python train.py --train_examples=195000 --residual_init="none" --one_sided=false --epochs=1.1
Rows from block 4 of the text decoder of a small image captioner, named by matrix and row number. Rows with one number belong to one neuron. Each number is 500 + 50 x the weight over its row's rms, rounded and kept within 0 to 999. All counts start at 0. Numbers have three digits each.
After each neuron's rows are labels from the 100 texts, of 14976, where the neuron reaches its highest value: "tokens" is the input token at the peak. Only what is clearly more common there than usual is listed. The data: rendered scenes of toy objects such as cars, trees, mugs and chairs. In brackets: how many of the 100.
# fc1: MLP up (decoder.blocks.4.mlp.fc1.weight, 1152x192), inputs 120-143
# fc2: MLP down (decoder.blocks.4.mlp.fc2.weight, 192x1152, transposed), outputs 120-143

fc1.422:526523525434426495469623577574514554460454621533526557473530521498431520
fc2.422:438554477485487486450537526479533500423496463480470527480472600533517482
tokens: "yellow" (65); "green" (33)

fc1.638:432583482541519538602509575510545499512548483566524499568490473446477437
fc2.638:566525533620588505508505526438425503399508448477508598498461509544531566
tokens: "to" (92); "ice" (8)

fc1.696:405535462463427458555489523544568465549551506493576483477470499478532450
fc2.696:471488430573455457453525468461568559500496496613515475518429459523437482
tokens: "dotted" (30); "checkered" (29); "blotchy" (21); "striped" (20)

fc1.595:528544565428465562555435512459472501540470526482493552520552508445532502
fc2.595:577470449544489605493493466484499555449412501550375347506491446522505485
tokens: "matte" (86); "and" (9)

fc1.459:589611367395502423481485496424542502453424498364480449437495526510483471
fc2.459:451526544583469476518635505502466454524570474578547492585601444552485543
tokens: "black" (21); "teapot" (8); "barrel" (7)

fc1.1:503525487474499433502535512536484553495505499441495409504416426497497474
fc2.1:429500526586457468518510567463522489509553447541579596505421495551542457
tokens: "ladder" (21); "candle" (15); "flower" (13); "car" (10)

fc1.648:510536605483491423469559360547483569474490530469505468512586505555448506
fc2.648:531528561563446476526481400435469556484602444471521551493575482432390564
tokens: "an" (92); "brown" (8)

fc1.635:608494520492521618476461500600522536482400528510424458495513519530564482
fc2.635:497440571541440646483493471488470537580503565427478530495556472548488421
tokens: "matte" (100)

fc1.611:523553481460489554520561509499473450508466546538508494507596599463593557
fc2.611:570409439541462527627492577546481430547525590497416491571470488533528518
tokens: "right" (99)

fc1.300:503502575486456499542545470505485523463401496483536432536326516506530579
fc2.300:551479516540532452488473503423538547529484508518568508565460527560557511
tokens: "table" (15); "snowman" (11); "chair" (11); "mushroom" (11)

fc1.633:498564525547488553448578505489512535457537492435474506499412568377547543
fc2.633:583435429435547431462544486435467494478473566474554525557425438565518558
tokens: "table" (15); "dog" (12); "rocket" (11); "chair" (9)

fc1.172:496562480440530516561522623566476580455500497501505441524451462527438573
fc2.172:510463499586541538574557506504596578619543461461426454519398542479531500
tokens: "ice" (100)

fc1.578:459500470518485473435551424444601484438509490451448455433494561458552486
fc2.578:491497526500444529554484492417458552470510481511534494466557571566443567
tokens: "green" (65); "black" (29)

fc1.184:472448548461465471467496476468431490500539490524571470577553546497565593
fc2.184:487431453453518584586478509489486477429506479497489450470403493592536479
tokens: "grey" (91); "white" (9)

fc1.272:536536426465525446523495510500527523520548559487484402429442425468560460
fc2.272:536448504491442482450482543511463519598477458509507531492496529473477443
tokens: "candle" (18); "airplane" (16); "boat" (16); "bottle" (14)

fc1.194:538610550503496455469495537469504524499645504448479414482552452515524560
fc2.194:491557567561516487592527509494486435496553521465504518526469492414517484
tokens: "ice" (100)

fc1.566:503495499470495407521599498509523455575604486486527510523456579520499485
fc2.566:498540527480567444519406438396523568448525516480475572537387506496468539
tokens: "brown" (100)

fc1.608:536505516597478575585481523465495555429512430530488399488496583548543419
fc2.608:543484550510469474424439485436468497501445427426469578593491474532458471
tokens: "to" (99)

fc1.282:499537568465513640548442497583521580526524421522466419500482491457558485
fc2.282:459467501525524599559498518487513562563539488464536419486499523543510489
tokens: "pink" (81); "purple" (19)

fc1.476:548510571435506521435492509505491505530521503528578430529432402543480420
fc2.476:515488498560515470526425442524495511498483479542577443438557474522512489
tokens: "dumbbell" (15); "an" (15); "airplane" (14); "flower" (8)

fc1.315:527502558596544528534539492509571508438566423535509553448493456519590430
fc2.315:487438472557525463531524472421548474445463425496526482532568516494503479
tokens: "to" (100)

fc1.726:500498562476539457483405508467517410470549596569460426544419479528568489
fc2.726:418496596525526558441385479494559540489471489415512488447510435532490445
tokens: "glossy" (99)

fc1.507:508524477539467559569487564556420522502553477430416462502500564530522429
fc2.507:503517533435473517451558487505535471448441535468527457618513574460389405
tokens: "orange" (64); "brown" (28); "yellow" (8)

fc1.555:437480563533537592461511511472480464489459546576465434498442504457568512
fc2.555:459499520527474540481467451521547512521489558453480488484517471599510458
tokens: "matte" (94)

fc1.675:455552554459493483556433546428475514450418460508423417521441403502535492
fc2.675:494424619595484452484451517468577582538557496517491471509423603516523547
tokens: "of" (68); "and" (32)

fc1.124:465539475519432469422576563555551506458419477493541466457472549506484494
fc2.124:533473458550500500577519466447499552546517440433504459516477559589494460
tokens: "green" (48); "yellow" (27); "teal" (22)

fc1.322:442555423455482501518475564527522587504507581492479577529476477512478551
fc2.322:523505459516481415456526560451479431456517521515535539509475558475449468
tokens: "yellow" (89); "orange" (9)

fc1.466:496513546477473531474458522563586497541469564476480441478426582482492565
fc2.466:549400498490532446634578557376408475453499457575525479524463518516600650
tokens: "ladder" (19); "candle" (14); "flower" (11); "hammer" (11)

fc1.491:587486602425532452533531542533497471524519527537550501458518545454520565
fc2.491:494393428432540556563470440569491487520556430510514502472407521564481546
tokens: "white" (96)

fc1.73:501549529528436458537465502519515472456521519592523611455548446447535422
fc2.73:470416497557408449605546433523509464579545531551436466476594578466492470
tokens: "a" (100)

fc1.82:543498535418557555636438437578530546512475501606514542458539448530540529
fc2.82:548420398398445573587542557509455563538538507522464516385524424468505500
tokens: "left" (46); "right" (30); "blue" (10); "purple" (10)

fc1.724:532464487433563623571469543531477518471412483415494512462480445466497467
fc2.724:519554492458434573484531483449484601482440485415477496467609479496447490
tokens: "purple" (55); "blue" (41)

fc1.255:476542496546429584548489567490436522540452476524452530401527552440477499
fc2.255:413539490524475458474530444525468410583476528516561496569478521445460394
tokens: "a" (99)

fc1.218:540530494508456561622440500538455568481516419485507493463539447487534484
fc2.218:485469499523494627556520501542515605491493418468520416464519512481489453
tokens: "purple" (91); "pink" (9)

fc1.199:517485483453470443458524531500521556520493558510574520442548634508519585
fc2.199:417423513570452444492471525511494491474474470528451483473514542511447585
tokens: "green" (79); "yellow" (11); "teal" (8)

fc1.295:488455492478483408553521488581477473521493537473514434429408548472525521
fc2.295:463434473562542534469503589413492494528568495523614559529417505545592469
tokens: "table" (12); "dog" (10); "trophy" (10); "cream" (8)

fc1.312:440523532576478533497450478457549489511545525476509510453471424447549583
fc2.312:432557546548471499571471402499464455541510498502469477452533569478529405
tokens: "a" (100)

fc1.712:479561433430510566497500572551450498497538516446548487490429516466427494
fc2.712:505551491451543474383521485499539504468495523438531564585422491541438405
tokens: "orange" (99)

fc1.695:522450418623462480585507567404513494500454503505512475496572575465558512
fc2.695:505429460510464553540555520549448444558557473474441535554495535531534468
tokens: "right" (100)

fc1.118:520522503459467565491438494569475469457590524478464441490518490446456586
fc2.118:461532590561500487458404461508517539604518498496558476501517443512507406
tokens: "an" (82); "glossy" (18)

fc1.138:502499486443528551589474544493545567467549574493412548464531471518469617
fc2.138:529438487489534505603559576528508525487532482456463482480465556413534533
tokens: "left" (97)

fc1.174:515428438469467500589501474545501558477469560482445568492490477546460608
fc2.174:522456443533536562566535546563538501558542531440410530467440575416561595
tokens: "left" (54); "right" (46)

fc1.327:480526599496538557470467531510532487467554600535503442522532571465605467
fc2.327:459469628551504612481420425483537486506478504473520520508471472542476447
tokens: "matte" (83); "glossy" (17)

fc1.185:392489574501485578495523541579466482502456479476494493490473492529485472
fc2.185:561490441484591500506473501372526527497502574502483453519396453485535561
tokens: "and" (58); "," (15)

fc1.171:435424497533469455568476571495483526443569505555457543544493432521521527
fc2.171:589447514523479450480517537487538448531481569538507549443442534495516530
tokens: "candle" (16); "boat" (15); "hammer" (14); "airplane" (12)

fc1.222:474493529477509491482469532415460521479487466522472475480542450468471520
fc2.222:480510428485419482582535475569529576526496495563555419630450594511527524
tokens: "striped" (26); "dotted" (22); "checkered" (22); "blotchy" (21)

fc1.713:468453501499414420435486542499480507487499590515521462493490502418486531
fc2.713:541561510485482461397447444428460454580503530534480531564397435565492493
tokens: "dumbbell" (31); "duck" (27); "airplane" (14); "sofa" (12)

fc1.457:551496445497453581528596467457434414533398438541537525494609581440592533
fc2.457:515505442520389497470444518575528512512460530625438542634425451495557514
tokens: "the" (100)

fc1.563:576465559437396562517540514517514488463566552562438563541505503553572528
fc2.563:532467450502519518582484559556526483474519473554533522413475553420466669
tokens: "left" (73); "right" (9); "blue" (7); "teal" (7)

fc1.393:529541483449513474433548525442494479451450516463556469447532467438493498
fc2.393:453596502410551437508551565393486533516449455459422509541522384541524589
tokens: "<end>" (67); "house" (8)

fc1.632:457509561435554517512491547597513504547448502593480432505552538557544589
fc2.632:533488561484509499470440556474530481433536489534412581425411479543498615
tokens: "grey" (21)

fc1.318:524517517459457511503439505447487546539508408555520413493489510566575481
fc2.318:513414469508489475569557540498452505427474481514583469464424544482594470
tokens: "airplane" (20); "ladder" (17); "boat" (13); "flower" (13)

fc1.163:418510547446460537518528486576536570463429480516566389504453548528560508
fc2.163:507483513501558548547558543482461488539496490520472466524584467555547519
tokens: "house" (44); "arch" (17); "snowman" (15); "mushroom" (9)

fc1.607:534432485481484507465461526580466510432516560501504554530540644531533561
fc2.607:455502470479392560505508548449500544473460529486482483473411499475505556
tokens: "teal" (50); "blue" (22); "green" (19); "grey" (9)

fc1.169:468463492512494530484406565511432486431467582548460457470490512548610491
fc2.169:519486512562430618413455517511492530497479455544479534542458460508490496
tokens: "matte" (100)

fc1.601:449497376505454458436483555424489461538467491604478438510500521428522538
fc2.601:484496448457380476543481429481517477484497475625539502521433527504509515
tokens: "striped" (28); "checkered" (27); "blotchy" (23); "dotted" (22)

fc1.766:577468473383570520531475488462504571468470457460487434458476476557510515
fc2.766:541395452486487446523580477480397510535466560435555520471510431454462527
tokens: "snowman" (18); "tree" (12); "house" (11); "arch" (9)

fc1.415:458537482471432527533468533523463508416549501448425471490516455445474451
fc2.415:440481527528550444440517466411470560402507520416490483585501497510503444
tokens: "green" (45); "yellow" (36); "brown" (10)

fc1.74:518469515452507653595454502514416577515489478502410499426402516436552506
fc2.74:471498547472447604462521442555499613594460510443483470539595410528454499
tokens: "purple" (100)

fc1.508:511470450401554549481478501483558510455457525421496598439540476481450562
fc2.508:511496472438470493568582614540548460465564504496484539532555432550534568
tokens: "right" (82); "left" (18)

fc1.79:479543464558538486518525581535497461473521510476476511419414409519437540
fc2.79:476639550510449467459561541474449455447417568449492411669446552538424436
tokens: "yellow" (88)

fc1.188:522416451452498486482511493433527476496540470482643375529556540505489537
fc2.188:440530532496558539582513512564517482474503373530503483451413529523506522
tokens: "white" (84); "grey" (16)

fc1.549:578500537466453424557500440522535486453556607486458424427512492559546526
fc2.549:433535454466406505442522432473488543521484420479499573560627583444465443
tokens: "an" (100)

fc1.30:504583540448509556458450508548521503569540433567481496486608515430465489
fc2.30:442540500620438490540500564514500467528492492489476395448566456501527501
tokens: "purple" (87); "blue" (9)

fc1.503:492497483499526427508469473475500457481511473519461432580456489444507586
fc2.503:532502475494501501506516523519506464541465490603536540585456561523459547
tokens: "dotted" (37); "blotchy" (25); "checkered" (23); "striped" (15)

fc1.399:552459551495500483505502559505527499536469540482453391548392432548555561
fc2.399:537412489491571497459523487407487499524455574429519535561415552507482542
tokens: "house" (24); "snowman" (19); "robot" (11); "arch" (9)

fc1.216:457539552468404536667500540514566575520542533567459550476466412545461519
fc2.216:542555485534496492617535544539543531495520468503524434513522593474470488
tokens: "ice" (100)

fc1.364:492517445505592550491591592583542518529478467546491358442528546379541489
fc2.364:444492499569513481544449568408484420465556436481471552488465597582491517
tokens: "white" (51); "grey" (47)

fc1.692:495541445482513606559504449652381513450532435402460430505568523482505404
fc2.692:526510469527454680436544528394488547510488488469466416492542499503479510
tokens: "purple" (70); "blue" (16); "red" (7)

fc1.666:540524537474563371384569426442548495521463485545446504398551587518518522
fc2.666:496532431458472527550466407456472502483475519484561593578507468534452551
tokens: "black" (99)

fc1.630:507534423467490511582438525440494663489556469487522465580475486473505539
fc2.630:521489567603551482518595567553549535545520544439535479519556487530541527
tokens: "ice" (100)

fc1.629:460575451536468514521537417444500530488520435516485357548563422470493431
fc2.629:552419543549543476547446500525502544501467514500473420478463556539526513
tokens: "and" (74); "of" (26)

fc1.309:542570489536442553567475533511438486611475529454492452508494516515542435
fc2.309:479421473477497413528536587545571390491500459600443505459505472463493470
tokens: "airplane" (26); "boat" (15); "flower" (14); "candle" (13)

fc1.544:531589465490471567591510496519498505446534465478415466510498511583596446
fc2.544:519450510534503502515493445449421515449494405431545483497617515570435464
tokens: "to" (100)

fc1.142:509445511504452544374627415463550489515479548517433417475561597510475480
fc2.142:471513504477495453503417434418438529424538559431507607462552569486459550
tokens: "black" (100)

fc1.280:450502510484532554532407460541418533478479588383581514391550496440502455
fc2.280:505514444468539522561622540464601499452511507508490481540398421518495498
tokens: "of" (93)

fc1.293:428548470403495451496499612526479492463517558461475517456512480492532504
fc2.293:479575514454558483462517555415515521459548463458522524538379516579440415
tokens: "brown" (72); "orange" (23)

fc1.13:436470584448496564542425403406562440513597518490482344549568500423501585
fc2.13:482487528512580543516435481535447537475475468514538464501394483617555477
tokens: "white" (99)

fc1.101:439433502478446512433610486531508480448443521501453551424466548519476542
fc2.101:471469500485453469424466431448530501429525449420530528435576572548438542
tokens: "teal" (42); "blue" (38); "green" (19)

fc1.213:503509649421520597459516447541467462483491485579392465543495497481577562
fc2.213:503484576506511577459450472534533549483490485481495413531524472559533405
tokens: "glossy" (100)

fc1.5:438449471497560518533425492504458461479568609467429432452474500441572476
fc2.5:435516597497517549441430544482583466488420559504521507476387498562541508
tokens: "matte" (64); "glossy" (36)

fc1.709:508479534562413465456536515488576485452479464543473485512405497553569463
fc2.709:486450484569501518464455553513524596504534469482556500428534552600511463
tokens: "barrel" (20); "umbrella" (11); "arch" (8); "pine" (8)

fc1.731:502478507545620472600504503559472521465441513561459487602549400571535578
fc2.731:542451481504465478528530472422480560481513543404495528422397567502483516
tokens: "barrel" (14); "snowman" (10); "umbrella" (8); "robot" (8)

fc1.113:507470524529441444471636480493590530535434434519517432518451470486498404
fc2.113:457402528537488506409521546461523489453514535460579617430490591544573430
tokens: "green" (35); "car" (8); "teal" (7)

fc1.689:500466622503450543506442546583488476546420496495456380550478450541587643
fc2.689:509415480495564457538554535435440458483468560531564469575460552494555550
tokens: "snowman" (12); "house" (11); "robot" (10); "mushroom" (9)

fc1.281:470467475518432493471578504518550543428515553532508473490531512485538459
fc2.281:485520444462394472468471463426494580491493457485496533544479538481407516
tokens: "green" (51); "teal" (31); "yellow" (17)

fc1.150:530498494533504513480458495500547443558465446400469364491415497575502596
fc2.150:400409497509512467532490594522508404490523412518596478490495568504564479
tokens: "house" (25); "snowman" (24); "arch" (12); "of" (12)

fc1.54:468458497463576518492457442463538573412523423403485389423474430597459551
fc2.54:514487619525515454531453554463496548523494389530465513560505543492502531
tokens: "and" (100)

fc1.215:455386499512507486566497537534479532535449503484428384566489486478528630
fc2.215:587548482472546472454530509475474462561417530442526480511497500569510517
tokens: "house" (27); "snowman" (17); "arch" (10); "robot" (7)

fc1.636:472592464457467536466417525582430532605503551488509476434509561526503493
fc2.636:458442498449482475494531502500556441462551555499565448524426463502432469
tokens: "orange" (60); "yellow" (29); "brown" (11)

fc1.110:489504522497476429573506548575517517446552521496469415502397471516530559
fc2.110:503438532570538467456580558464463552478559505455626510599396499542596502
tokens: "ice" (26); "barrel" (9); "trophy" (9); "umbrella" (8)

fc1.513:558508403557419454475589637576537505401466492483531450528465569447502483
fc2.513:484539460548498469413431536403483502431437434492505444491494588517541518
tokens: "yellow" (61); "green" (14); "orange" (13); "teal" (12)

fc1.661:496502573467466541474537528446505545593483525524427448436512572471571590
fc2.661:424431507509612449531406515507415489449537479527520476462465569543443488
tokens: "green" (34); "yellow" (26); "grey" (23); "right" (9)

fc1.179:479450565499425603567504509508465463589463477552445440487522563495468487
fc2.179:543419488482482582585540470506491520413532447431514426447481530516473533
tokens: "grey" (99)

fc1.497:484475505495521546481643501412454435441569476494543405592539514432549581
fc2.497:490504491530574514547437516502490553469483435510464437465445567571519587
tokens: "white" (51); "grey" (49)

fc1.264:541531416476488589553511598586437519519452598461448523480456460512469479
fc2.264:529502546453509453457538606496530488503561554486541468594493543472453376
tokens: "orange" (90); "yellow" (10)

fc1.139:516504391525509366506563494486523504522495525587502493543457506457528517
fc2.139:580436543574559450510551473509419402464427446485575453463489557488520563
tokens: "a" (97)

fc1.237:581520474469541514422533389506538492516511469617430380495506494504543511
fc2.237:444489512464484479602541458430420545462498420442583482558518531604508605
tokens: "grey" (96)

fc1.339:547528529500515431477419472464506490522523579541484419477460475548561556
fc2.339:403523575571593453589517527501524541470489443496565510467484519557471572
tokens: "of" (37); "and" (28)

fc1.329:511534515559525529596509580551528607430565573501487387559444516479553563
fc2.329:513498516522552557466456448439540477511484487537525575531420489535472459
tokens: "glossy" (56); "mug" (10)

fc1.235:514487471550545498543505538512474474519513480489556441435556462470610490
fc2.235:507426492544463524524577550456528549528470444540525521489497511463454520
tokens: "dotted" (41); "checkered" (26); "striped" (20); "blotchy" (13)

fc1.127:529493476607471499479452550460515505448465442551421596565522524579549476
fc2.127:509475525479438507541486539509525613468522470480553439400500515457513509
tokens: "purple" (64); "blue" (23); "black" (11)

fc1.236:517534391547532437445520529411450548440556479402551392567527501491419513
fc2.236:450520549470487484549508375470395457483410467439460555601526462462550433
tokens: "to" (99)

fc1.162:429546488497454476471519492536461419533576523507487517509505476465525503
fc2.162:500604563537434425458520490409459451533527565489507387461508458467523504
tokens: "," (96)

fc1.242:466507554488444450366568501490550528535453608498565387476350528543527553
fc2.242:397486466503512482550463487512467516505504461511547525561508556551514485
tokens: "house" (19); "arch" (13); "mushroom" (12); "snowman" (11)

fc1.4:460436451424496501565535444560463565428471550472554408455518404495593527
fc2.4:496480462582587485561455501546544544401534420471473564497502453479511515
tokens: "of" (96)

fc1.23:463511482489410517496453500463501545443501596472515434457516468409550593
fc2.23:606579477467502462422591424448451440477438493523473497491437457523499575
tokens: "dumbbell" (23); "flower" (14); "hammer" (14); "bottle" (14)

fc1.510:490432519494451536481593480482494556438454512478461531400489523450508470
fc2.510:495449426466407515488500439442503592464475470510535456464575569500484462
tokens: "teal" (64); "blue" (19); "green" (17)

fc1.515:490590505489540520557503549511475456509491529554515486461396468537459555
fc2.515:520464485577447411520536514448527501589444545509459496534507551470486520
tokens: "barrel" (10); "teapot" (9)

fc1.718:559535563499521510461486562517427491375432419504445488483597494477548446
fc2.718:479408473529453573599522573522453568524454450450473456526512451519504489
tokens: "purple" (85); "blue" (15)

fc1.447:482521411544565400448571539499529521535488516500568468472469445540482462
fc2.447:491472491503484473558530538551497419557482422502578474475518541601521479
tokens: "<end>" (51); "house" (10); "snowman" (8)

fc1.357:480442572524436501527577456565492564517479527505636442486489526519559468
fc2.357:468525452501551437462522482402524454549518475521462522439463484463548493
tokens: "table" (15); "snowman" (13); "house" (10); "mushroom" (7)

fc1.230:447481534450468595457478477526520465538573459533530520460533419467530515
fc2.230:437503481624498440499484439499508449479510439522425474505556472535384526
tokens: "an" (32); "blotchy" (19); "checkered" (19); "striped" (18)

fc1.418:562532467482514519490504499461508536560543444509499460457403478449514487
fc2.418:420510574483481598419486467576428506573481501501516521539447527510531405
tokens: "glossy" (20)

fc1.620:531500545460566510501521487500494482525551537420419424518445478474482571
fc2.620:506413433556542552512528510389440494559547491424517530485411459526531493
tokens: "snowman" (15); "house" (10); "tree" (7); "table" (7)

fc1.424:426507443548457521464434620526490424569510544507552428482434522559461484
fc2.424:508498527532528417498467534453555522530548502432483402430358498487463560
tokens: "," (100)

fc1.426:461532504478506603482499533534521525483464500468458461545532481457579596
fc2.426:502502556524513559509499560597484534447596471552433556472437460515606509
tokens: "the" (47); "," (42)

fc1.254:499619432531511540504493546421609484524508386515554461637547549468479539
fc2.254:493459575529520547609540447487387462386561392509540503501433534577554493
tokens: "to" (100)

fc1.205:511593426405405537451494600559520507501475545449488550509519449471465476
fc2.205:471532435471528449426517494493504483430526531517501480544458530501431455
tokens: "yellow" (79); "orange" (18)

fc1.677:530504543551462547533486502519526525394487522578505441527405464542516546
fc2.677:586568556553491518429555542450490532470478544457518468583502531646561542
tokens: "dumbbell" (23); "ladder" (17); "bottle" (11); "car" (7)

fc1.571:485534420435511472525528497504475525516504488409471452461486373542564439
fc2.571:505453540560471475533543596560543477524519476562502557494497503490553481
tokens: "candle" (23); "ladder" (16); "flower" (15); "hammer" (12)

fc1.597:511473576494542567519463525481471443478378608590482514517477497482542582
fc2.597:513495483468559561547499511523498491508545462468429527485468560580523467
tokens: "right" (100)

fc1.478:493449496513517501501476537502521481566543560458483486444486472515463532
fc2.478:564402563480462471419540567478490475491533477479477538533464560507518497
tokens: "candle" (23); "boat" (18); "car" (11); "ladder" (11)

fc1.116:541529555502590446474572414547492552439590515425418441502515529514498438
fc2.116:458554626561457505492477411473506514455543490454544505492609525446396465
tokens: "black" (71); "an" (21); "brown" (8)

fc1.208:494499552568393497505608482513520523444541462483586406563410522538536524
fc2.208:524425476422538521510508527400434481497441462400537520526472550632566452
tokens: "house" (43); "snowman" (23); "table" (13); "arch" (11)

fc1.261:512624477546496548541555473445532456394464417445479447548508486475502440
fc2.261:506446550498430523556486479507414506511484377495486474569582532522485462
tokens: "to" (100)

fc1.94:425511458562496561588441605547488419450531500591487478545508522567456433
fc2.94:542446501434455451425458516517600614509496525457427456404501519552504560
tokens: "and" (46); "purple" (14); "the" (13); "pink" (12)

fc1.539:444587557433473538476551518599538457530466503512507425518474435495499502
fc2.539:528523473483610481590542527365449564523389524480550399550477486582527601
tokens: "house" (31); "arch" (20); "snowman" (10); "tree" (8)

fc1.331:459547516463539536432469545575567515475470572574486362463503500464551509
fc2.331:534624634486490493415491502425502454513469487431439526523465415579546603
tokens: "matte" (54); "dumbbell" (20)

fc1.129:405463548475447488439564495469483504521586521497552501496462563556495486
fc2.129:450565516478562463487474506495531540481526573448460549499499563517492493
tokens: "brown" (94)

fc1.435:460468503525599487454516494507488437571435546518530472514487508505530489
fc2.435:500510482521513509440557476572494487481563411445429499438470444539504488
tokens: "of" (67)

fc1.436:506561509495561508570475578555437436543523411460524417511431409636509593
fc2.436:477463478557519441577537562462449489525500498531565450519444597450501591
tokens: "barrel" (11); "house" (8); "mug" (8); "snowman" (8)

fc1.49:423579485510488553464560560433452475547480435507551383536519541440549469
fc2.49:451416539485568495538475538457476509447570437527499465433428587583553510
tokens: "white" (98)